python train.py --model="spectrogram VAE" --dataset="struck, bounced, scraped and rolled objects made by modal synthesis" --train_examples=78125 --n_mels=64 --hop_length=160 --input="log_mel" --win_length=512 --bottleneck="kl" --downsampling_factor=8 --encoder_arch="preact_resnet" --encoder_norm="batchnorm" --encoder_activation="gelu" --encoder_depths=[2, 4, 4] --encoder_kernel_size=3 --encoder_stem="deep" --encoder_avg_pool_shortcut=false --encoder_widths=[64, 112, 192] --loss="l1" --latent_channels=8 --decoder_norm="batchnorm" --decoder_activation="silu" --decoder_channel_attention="eca" --decoder_widths=[64, 128, 128, 128] --decoder_blocks_per_level=3 --decoder_block="bottleneck" --decoder_attention=false --decoder_upsampling="pixel_shuffle" --kl_weight=0.1 --init="torch_default" --residual_init="zero_last" --optimizer="soap" --beta2=0.95 --lr=0.0026 --beta1=0.9 --shampoo_beta=0.95 --eps=1e-08 --precondition_frequency=16 --max_precond_dim=1536 --merge_dims=true --one_sided=false --adamw_lr_other_params=0.0021 --ema_decay=0.99 --steps=3000 --batch_size=64 --epochs=2.5 --lr_schedule="poly" --final_lr_fraction=0.05 --warmup_steps=600 --weight_decay=0.3 --adamw_weight_decay_other_params=0
Rows from block 3 of the encoder of a small spectrogram VAE, named by matrix and row number. Rows with one number belong to one channel. Each number is 128 + 32 x the weight over its row's rms, rounded and kept within 0 to 255. All counts start at 0. Numbers have three digits each. After the name is the row's rms in percent of the matrix's.
Before each channel's rows are labels from the 100 clips, of 14976, where the channel reaches its highest value: "strongest on" is what is common among them. Only what is clearly more common there than usual is listed. The data: struck, bounced, scraped and rolled objects made by modal synthesis.
# convs0: first 3x3 conv (encoder.blocks.3.convs.0.weight, 112x112x3x3, each kernel summed), inputs 0-111
# convs1: second 3x3 conv (encoder.blocks.3.convs.1.weight, 112x112x3x3, transposed, each kernel summed), outputs 0-111

strongest on: clipping; text has "clipped"; repeated hits
convs0.2 092:116184168149170089127083117197171131101135107041144102131133161102089123102106127106150110151114099157109128122128157131101135155157121145138142077104065135071139110139077111090131205093104126079133154114108184187098139086160127183151151146140194088130109091076056105132145092158139088065166123137134134148146140128092158089097155110093
convs1.2 088:164039149163052148113148125179125090130111133168170158099152120156131117168101114108157134139146158193155122122131146131135100112116115109145102166158155194125122145098139139175160123136118100120140052142156066160103151086169138114159158117045093138109104119209155181114171139133140166205144110134140075123161115145101077171107141159119

strongest on: repeated hits; mains hum
convs0.38 096:119127104114215095134108110107135126135111186123131063116090084093134197133141118112191185136135112121086160078165135089135081125160152097113142081143113115121144142116108140155133160117174160103095128096119092129178113078133110119119126193147146084146166136086151064133141109147125110117060066088081116087083099134128080147040150094151
convs1.38 095:127112148123061067090141113071142051132079091051144161129145135098210090091122130130159105130140171190151081168148117139133144106108067144146153116123141078146111160159121090097104059143105163066176162088125077124103086111148106168105128116155078101109130181166099119114186133132146142128103123132088139134118105157087139102117115160117

strongest on: repeated hits; muffled (low-pass)
convs0.43 086:101165117103215099116180097091096160110110166069106116098186086114114143160159085110128118131112134102116152071107072129149153114184150106115176109134117097124149143091152139216106081154110137089072119146101108105208152074109125084078099155105122089087109108128039163132094126095094130172142132135144108143132122104112118136158092154132
convs1.43 102:100172134059116131091140117098121119168160137082131137175121120110107137073173119139115167130085168142168080132092142079161157168169125114142135138091133111119124193119128141160078050113076145127161133100158151150031111143091096174140157095143125103171138129105181167184167160138139170166131107087126113097064097103097113164065146120141

strongest on: repeated hits; clipping; text has "clipped"
convs0.4 087:142046132128134119170130035193133175089106108104102091121135133051104132104130084108172112113102063162108155155131131153110139156165128145150121125107187165119158136084181148044071120098077099151161140121111124149125090089138099082140139171151168124112171150102094154158162125130147097167119195140081112149122105121140116186122126156116
convs1.4 096:099148145129131125096125186139109116127101151123173203138131143141181116191109226150119162115167159073150126045145104104139166131088153111120114177128088128159106135126154128142146130130094171063070088155096129155136221154118096191159160101105163120141128099152107116146137116137072108094144061116108094110110188155102118143128135104145

strongest on: repeated hits; clipping; text has "clipped"
convs0.22 114:093041129100147127116129088150083113133143099091157111120060111137128067085143090114228123146092073121122082148134080163119135123144137115086129136100160070115146160147102154104095146070173083120074134124113116106122118098048149154132115117171093045113121093138107141118106117146145124140081072094130100129116119093121063184137115113116
convs1.22 114:169111094125176106126118027140126100106116146077122125120118131167093172158127160166117077153131131130157122073119129051146114171192095136128123149120073128142119095141160123045144146166149108128122190111118078110142135092171113088124163151135138154109128149180110092105097148114061129113198110089138094159102119103174175181078102162121

strongest on: repeated hits
convs0.23 088:106136154115119119107117109110092125158155109090156105146117129110130099144164169160089145071097137037082191152106136063101109135115130139154135164122027127176077143107092138105143112149090178093116119125140099090157187110091126101162162194137095159103092105133177094141091150147125163066211123187125119148110099114124112167148140128103
convs1.23 086:119127134088172194156158066106174186098128181135118089192090194098130129097134135111174178183150127114122115105115107195166126127123102162101150116127189122069127097175115162150112112119152100147147155110196172152132102119105143207115165065128135102102183161162116126148170132098112118175090156172143128116130097118101149141090145132090

strongest on: clipping; text has "clipped"
convs0.46 121:104159094184172040100115130164168148116120115076082145107196145120143075142153099129118106172129069072070148126136165135084165158167147116077099112075138102138134155101130140092110093095159107132149113146103156137166112081183106086078121115168150091149177167090120070145154111158076109079160141157147074142110104105111122110113137092103
convs1.46 097:161129108110069101113136146137115177100098093133106078157089158150049199161095179142104100133148102144071086136111057130088044125144125142117149095120177151132091088201102096128140147137144090166124155121122148098095177160102149140144168097113124113114120077153120110094074137101161160109141136104094158094137132149110075127194175089107

strongest on: repeated hits; shape: square plate
convs0.18 110:127051128137185137105176113104155067153097132160117112132006136138109080104151148157151167131075148097140094105147143101113119085152148075097143146098081143168118099109079093131092132138128066185106122101129142131119096122095135177167125113103132109180134101103061135146107140206122173133073092085111166137139115140126119090090101131118
convs1.18 107:145083149132127163059121107119105080157103102136111135128160121161186102087124157074191164125095087167137152165098142146169120119134137114111192076135109038071142105153153101142111117138137086071121104072082110151113145154170100056112056174121122113110095140038125141121146115084120124130091140139124105136111106113094127156084157092101

strongest on: clipping; text has "clipped"
convs0.9 101:128132115111070153101100199160117109162111115133127133165175132090182147123152153029146124160126112102136101069113160077083116143163081151172177145182167101143127177091109151135175091160118100082116101119100138138094073126133132106093160098164112084139137102107137156173165125076135068135112119097069156138157093056136107118089139166129
convs1.9 115:111123068168167123116183079090082119118172138147054209147082155143092125148084082119125102067138141146122112119125156100129162171153139174153088118145169107137129137113140088135110224130132055088133145161113091087124189135125173136134177096159135162137164128111117189117108170114113169118150143111128089141125146165137081104102167173154